python train.py --arch="swin" --model="image classifier" --dataset="drawings of small networks of dots and links" --train_examples=97500 --image_size=32 --crop_scale_min=0.8 --horizontal_flip=true --cutout=0.4 --targets=["kind", "dots", "dot colour"] --num_classes=[9, 5, 12] --norm="layernorm" --norm_position="pre" --activation="quick_gelu" --mlp_ratio=2 --head_dim=64 --fused_qkv=false --bias="all" --qk_norm=false --parallel_block=false --inner_norm=false --moe="top_k" --num_experts=8 --moe_every=2 --expert_mlp_ratio=1 --experts_per_token=2 --shared_expert=false --patch_size=[2, 2] --depths=[2, 4, 4] --widths=[96, 192, 384] --mixing="mixup" --loss="cross_entropy" --residual_init="none" --optimizer="soap" --beta2=0.99 --lr=0.0025 --beta1=0.95 --shampoo_beta=0.99 --eps=1e-08 --precondition_frequency=20 --max_precond_dim=1536 --one_sided=false --adamw_lr_other_params=0.0018 --ema_decay=0.995 --steps=8500 --batch_size=128 --epochs=11.2 --lr_schedule="cosine" --final_lr_fraction=0 --warmup_steps=420 --weight_decay=0.1 --adamw_weight_decay_other_params=0.05
Rows from expert 0 of block 7, named by matrix and row number. Rows with one number belong to one neuron. Each number is 500 + 50 x the weight over its row's rms, rounded and kept within 0 to 999. All counts start at 0. Numbers have three digits each. After the name is the row's rms in percent of the matrix's.
# up: expert up (model.blocks.7.mlp.up, 8x384x384), inputs 128-191
# down: expert down (model.blocks.7.mlp.down, 8x384x384, transposed), outputs 128-191
up.269 095:485508525355484507427599434528459534524482505427460399403469460531408474501476579609511521462567488499448438524449572464464468459520406516530487557451483443446571485464476475507512500519438503
down.269 108:569425592554516584595595494428529514504476399488556526505553498415571469572453438512504538539447474439486486583475524472530449584498431445507478488554501468503531479475527421530541549485391525
up.270 094:527519439532500490444562544523492500474602474440499423548527452451472589606448607450509466450587495440451430514514526542500477547508442576561447477386506382561587560493501410490473501488410526
down.270 103:422533521490528457534539504376510530567462527538555410526415504529540482498497484571568449477443500441480526491475457548439437502541526502387559544542517377391461472472484430482589493574494583
up.271 104:449473475481444482525529450469472454456483550534611449424608487566549536500445480528495517472512481515552496437464523520501455522424604481499492527463528546532379518487429481461577539467483598
down.271 099:459502418450509434425439484499571555577447520502541552534448535555509471572586491540530470489543448455587516559418466472529520543550508553462558477535524529462508402521504456466493496548491488
up.272 108:575561567519571552537472524455458555512548526499492564504495550510547549528512531532539402574476582551485531417559529406393547499461515453444522502456578500494408486460497407537475534450512498
down.272 100:487513463526529557451501505479506580580512445460579463519557536612486623457514428521555531481504473497432512455437477544549466577547571523519487487586502522411552557511502578509491453423434606
up.273 099:495542431494465491402447571414492573425378544565482518515465532395607536529547570502524531509497500469434427477500546524537521503496481501528478418543428462542494514518469436547502567467449531
down.273 099:526507481520498471581498292509497499548482511416513467588470465552470506498500472517481484483455514459533525592509457489499544530512477394527431538414566482445590487549571524447444521425501500
up.274 099:524511543543487519430520439368539566581534543502498546409489455499420468471488389459507564542493488494503528465451502632482444459514445505513504428519490515471543473449487507460479436540453560
down.274 097:428532602404582513505472520476479401522429482461459549504522479478530466592498494584434462522500478561434457528570544485623496517458485507516494506438482526488616408473474547503547507611563460
up.275 106:547498459514413540580551546454463432534571491456405520534454626529419426390492492485464478441497510501516399478568494426431496526458464427518442527529527537489504564505544471542425504558462603
down.275 104:546444547426480445560451465528555568553423460473495466487435456519545522500547491489450393495464539427418509510383521496513453529471574554497561442528491440505485531567437474538532464422593559
up.276 115:561585497496541458541593448523459465450372494519454501593508516583541547552386542454461570433488562474617506514439499533618452480496507486613370558535538422460533486568515537476501433514548451
down.276 105:459582458467448521502544505529469523508568466579510467463434502475515517548428458490576510577486560435441626489487493517465433601520481511499597512466532432544498440495468531470594521553498449
up.277 086:463479417508437475472506459458476506472475553512553482530572516578594560554556462469569571490585525546402510504531458606478483442498463491554506590548487472464532483422526372394530509419555575
down.277 096:524489439407565534466513447489534546577529482438490531563462534513479528434460515593530415462548542538439571503483454525485499492543512515480530602530537547513496547462440388496485501486424502
up.278 096:534552608511538579501507501447559595490493514555479478492450519514474460431555520481503557501425575556533559510439442544537415461584566478536408573552535484522502462454614543552457519477555500
down.278 110:423403537440459509499390540447465481535501593558489371507570493497529481472549470476563455485446566487390480502450516474431599498509500487546544582486497559557482536504510468494602395552426466
up.279 100:474546473489519477448477521543498553507508631511477464422492494471592495521439447461419431398527546526523506599473518534463549528493471506530432522541520462430488494525446521469465497592529433
down.279 102:484525549461547484495507461526409451544497523565536487488514544513526481468565529610472448517497500416387515558542495499458479491479514491429492482598482547437536518453488496445591543487471447
up.280 105:409419437387504476572578521513574579498531518524507389478494435440511439506555463447516460396552420510521484554517484491616421523515484509573433490461589406464440441516541471506468489554450478
down.280 099:587463484537422478410494458491509598454465458542527447604508474567554531497531467541492518502477565564438488500468474323539527447455476486449566498544563447522530463391486457439600510413485471
up.281 096:464597402469457498556514441511465484574582509513549521493513600496388533479543557498536530507491541563486436522477527472485469501578588507411448600537510506434485512575577445452527566521584564
down.281 104:422551510607436563554581510430578478506436539460557438489569429517579557455560524506498453479522507571378492533469568553422361466457449505542340441398441506550459544463532512464467365461464469
up.282 097:499510564536514439573470542492414418532495590559574427431461577486472471538468486510399435533509518477567536504605486504534517430484520547520547520480430544581458487523427494528516466439473450
down.282 093:380479438544478502481485516522561563533514449502530587502483476556506485419639454552502566502396432494516362464454473507583502526432485498496575416523509438547518495506510582569467556463551485
up.283 102:551498422515503444431453449500393558534517510461448379552512510499384495469543498451540474435513456538429498547492445502474469577477476479477523446517480605474506517649563456526517472479529462
down.283 097:453556524550604541463535515460542546521423456507455493537490532458470587572502453505507483485530487440470468565498525524511518532367497574476515515435507430503500548504474456452623478602552539
up.284 093:562501509432520513486483483509499543552475474474511557401453493511455565415621542504497433529512469386452469492472529493446552583540504539517517514521407517454636529532571469517532538463491495
down.284 096:589556465601533504559523575452465510459505442506483508479534493494455603507469444456545385538482560502490451477531499551519479420479550468434485557469520473467537491426508457545513480540396617
up.285 101:448535530517446544463469550435405397525507413533562381591549511542538517474532523501611478594449526551455564585553472454470516451433485530525511564489512516581494481459466432474398458469554520
down.285 096:510490428566500518532526512455523506510575593548493548429459545601463552468551499499450470569455549482472478509451527574593476594609515492551574498529615443605517508515584558497516475521467545
up.286 105:432446524509508534522455480443439462456454434341433411529437537475580559508490521458541508381537503533545526533527482460466490509490557496465524543469441462511511494528546491515486527521508466
down.286 100:542467466463345523508448575473494466416485531542500526481442494392524517443387526566441508395481404492465504445439433510533462505512571429475475511524545449539524472471504471572540478477525601
up.287 100:510475476604532461520553439482503541451521488498422360446542450477570482521489474444528565537497512431504517488546563638500423431549460521499556454418507463518493532516459499442530471522541481
down.287 104:542499446465489546411486469446464537407594478474542557511552423508519446546502494500557519478463564515418507482533522425522477433556440593464433482535463399531447465463550501445462551487571574
up.288 099:475480498544488493545562513481614516526475531428435503486381481508504524490508585605443484505390542451495557540583512481468559484536524495555596571434466419534536565468471462439407431571552484
down.288 094:514528403458466489395466542484565482466490518466512563464500522477456438499483432573544441422522449471480467520443573471511525477500547448454458407495473537514516520524506478513559562519462506
up.289 101:475490478492497509552485520599532457476510497491529571494555457459553589517478442447471456549526480530476477424551454608447485541521581480567557440556445413495433397431497462501518443579476577
down.289 100:488467471494387460565489496462555484531476386530507453412526527562475455532537476575397495507482481502514471433472556523564497468537633565478486421450511519512464499491435479527435415593471550
up.290 099:431392585499529476449540475482468470582591530537587441563628482482448466522440506517520482482518581460471480493522441530536461527515409589539488385438479519488534542492584581473407503437606486
down.290 098:506487391459476562580540515510433564422447487451451540462383454491494460474522540463556490548560494516531443459511499507522561512479565536445498464439549521550464487514462499492464524423421496
up.291 101:486451457575437523540460541485515550592615563507422480537469540521349582538416415563503523482539500571509524471522451521532464474487498515533504553468499443489524494627464497485563486556487533
down.291 104:457537460452489520421513521558394466491496428481410609409470375461574435428473560509440436531479524502492498515525479565522462554542615469371462441498482613598557543420537428477450560440591473
up.292 108:634520511509501519422504468517538567484496569493508464594413535464462540479448516530385537419575541480505499519479508486449467586485551530465503462440497503534430539576474525425453543500551547
down.292 104:485500492571457404504410538592459567441458527556454546497574490495502457476537500574520415579453483433564619461573444448516545420450537466426491436587588540501631532509584559511478533448483479
up.293 091:540551517393516439577504476545502553561562532559564425457592523452486508428559484552533447560513537516534500564481469559368515539512579557421567525470477503473533588508398504461499460492525460
down.293 092:489508519541489478476488570511512422503519568512469512554487565531353446548567506392556472455486483436436516442534584586545528547468542430589444407529460508563490486553564487500587501516538399
up.294 095:493413389647490499563468434438501493518534581417498552531471383540462585465507433443440450530469607476469500511527421565522456419478454478505492560445462554450522495522505545484545533482589594
down.294 097:441442472420462436512428548537442544617512557467417511540483533436506470528497419410545524520501410574564580514434556511535589537437425513467503431596507513582452568516450480474572616525531431
up.295 099:443577420465488448583613482556485537561452487480521526504527456511461494480616488501481490475525460454472540429477523562467529577486554552483500552590588515442472524480495465499524520403448414
down.295 105:463438555504413494509525579561540513494518581562508535558606474543527525467494508530459475507579491490557459539468491565503523430503457566436451521483483505470460534498520542522435541457490496
up.296 101:585541490577512480394494481433434531545533431501502560465578461563537563450461516514555489583499484420518573474463541488457482474466458546515593516567446506509497494456588552473550498625559443
down.296 101:483424493504567543571451436530526519528533581483464490425456431465485527538500568538519505397452568532560546498468433476449459536469485483374529455488532510482481459550502551519529417508547539
up.297 103:604477508461528542577562497463569566541547438514456509588522491530527499523579489569446552536486496501548484557433561547503543438521507504489515436465558465559593463477579477574447522568438521
down.297 100:435514540549535428435463630462510530513489541436553503500520560464433472449468508443591602473476521566541496532549585456565527495516493439500501476455588472464470508468489558487565445481478435
up.298 104:541453531487468493567482576511528469511496545401571529450538500520496500492460484519616513442544504490569584526465451511475579518381464547470528562468555497391470538504429585547406552521443489
down.298 098:514518497446406518484550487505514499515485547536406516526528444538465526534490430472465447366500524474533492486559498561520513430450511563489456446548453563501473455432505462515558449537483489
up.299 094:556478474570486436480614463514550407567507436524448558486506455426443552565424580539531433537535501530458464502486506544435396473510512492518533569548417543533475428537509483464464549520431467
down.299 106:523473496471518576522486524597489542429518620456539488453395559499497505548548458456430498570506421473424559577459444499502532490533454476452493528509550570481539531412539517528570553591487537
up.300 106:529497497501508470487562436485549618494453503562541606504576500535520467532483488518404543439533473495515518516448494511525577478473451501527420388487598502569570476471491473552484633517641475
down.300 098:534459528595546613523480607467511554491552502536471460515525547473487506543508618517539559453488526514508488476518551398401452607586549459522451418461457549418493583541392452563507540582471428
up.301 088:499559496509547506526419492534573445476513492540530537530489702446579521475490490575452504439565554471543547579517477528465586535455544493525512481522508448465438480490475575466451556423462388
down.301 094:523446578411486530460499472575408517457473491440443528479475448466535496468415415634404478429507481476572517507490513398596469544386472504467453536460467502512526526429474513433523470501447562
up.302 111:483531533556516444519519497514480599424457516544424531498522445575406460508468499490448442394467486566527513497499496425360551421462498513525475505608505448490552584479535410472522519495442478
down.302 105:481555534491509492472544547481554579523513556580553486445517422500481633493479486526485470479553499407479502459389483516608507463521523539523597511447487498526427466397513545432503549533474562
up.303 094:514468435486565557572489605506512520499452622440525495561392425490542442549524501410468438370489465540494482404479456555433520534555492447537524491507448538517551530415474438530402578478515490
down.303 099:527604522478464439496567509451554529593468390504489446416483518514460517544465512412513520478536469494460472578640532497420517549486516385474532591478544395472430526432530506431546425471487526
up.304 102:488481538508511491540530489521458522549511467536524511536545522526465483579522448538621591509492548442508485412389537517493484571583441525501501450490513601519484475494536593403456533608505479
down.304 100:569530485488547448466491550534540414511490639535434511478481473513496483476475503523442353413513437505509496447564463535399477468438530546591480501543511428418567515583549459415575534523564515
up.305 105:603490616373551521383493526486538546434476512489580552560566594521499411446416476397547410580465484501552460510527439482456480534486480438645452367568492490501499472430468487432477498487557541
down.305 116:446515531461479476529518510525426484450543542497444417496419489531545535504491519523553572479476428511562581559491574490475508489422472560503556532526549529418503514547547479586490518532505474
up.306 096:441456330561582454475491480512530393556441502424526548463436565534608556536520454456536422490554500487455483421514566408547540478518507509521499497529515455509585529567517503448458450424455589
down.306 102:510496544516487520400556424451480579529494509537486553457547608531385434510519512457501603475530451492508496551537533455556490514520516482570464504503512476447476516507433436469430482512431497
up.307 104:505581506447435431464418528544433541569580481389505395465459503595504622588455493541564546521499453565406395486433526444545545530607489466540597517500504566514495497355514556431559645496521548
down.307 102:521493469561500514506496556485531459462610532437500569550550424526451477482531470447434516516588529529492568487486440526446492577513460479478477534538444410400495555573502497640491488611452451
up.308 111:574466478525399488557566513464496439445595462570567429489468469514520424559520495551389544497495446579540503442497527524430447504570447527510547556610530502456503536464421503431520467458399521
down.308 104:515553570539493500558480473503488547564546576555469614474532539584484548520490507524415462461379521543521542468441345459575463486496617505427529520456518508574536493533585485477484513461496485
up.309 099:625429443505543468472505505462485445484493442581529489511571460496545531503507528538501433387462482504406485456437595510506560411526472515445476533501598455540419506423469535413517458583440494
down.309 099:438545498468486571507563455540573489479473598490520509423524477496413380517479462530511599605541550491476511587590546522529554499486548433477512499402467499506592412478525565385528479477465539
up.310 097:390457493517485589570577579540482475435541431466544515545455431500397568499497458456468470409509507436500545483536462447578554529433524502520460486455592490543486500515575465392456420582507422
down.310 103:405496492438500484411525508462431441539535465580538580470517433476515509610557519538424543433510431444483514516578410601489468461570463489518476508467531482568530534453535473565493507469445508
up.311 098:450464632523506479438535535545498525434539497531493545503540521564446477511517537487428538497422358447569470475512450459422561483477448503522464494449542517525448473487550529475378508527439542
down.311 095:449483436544576476569478477586509463449601495537540573456468443474501482605560523513440471473487491573455486503465529555489483505511488517511535468434566462492534571403469489485513551489475414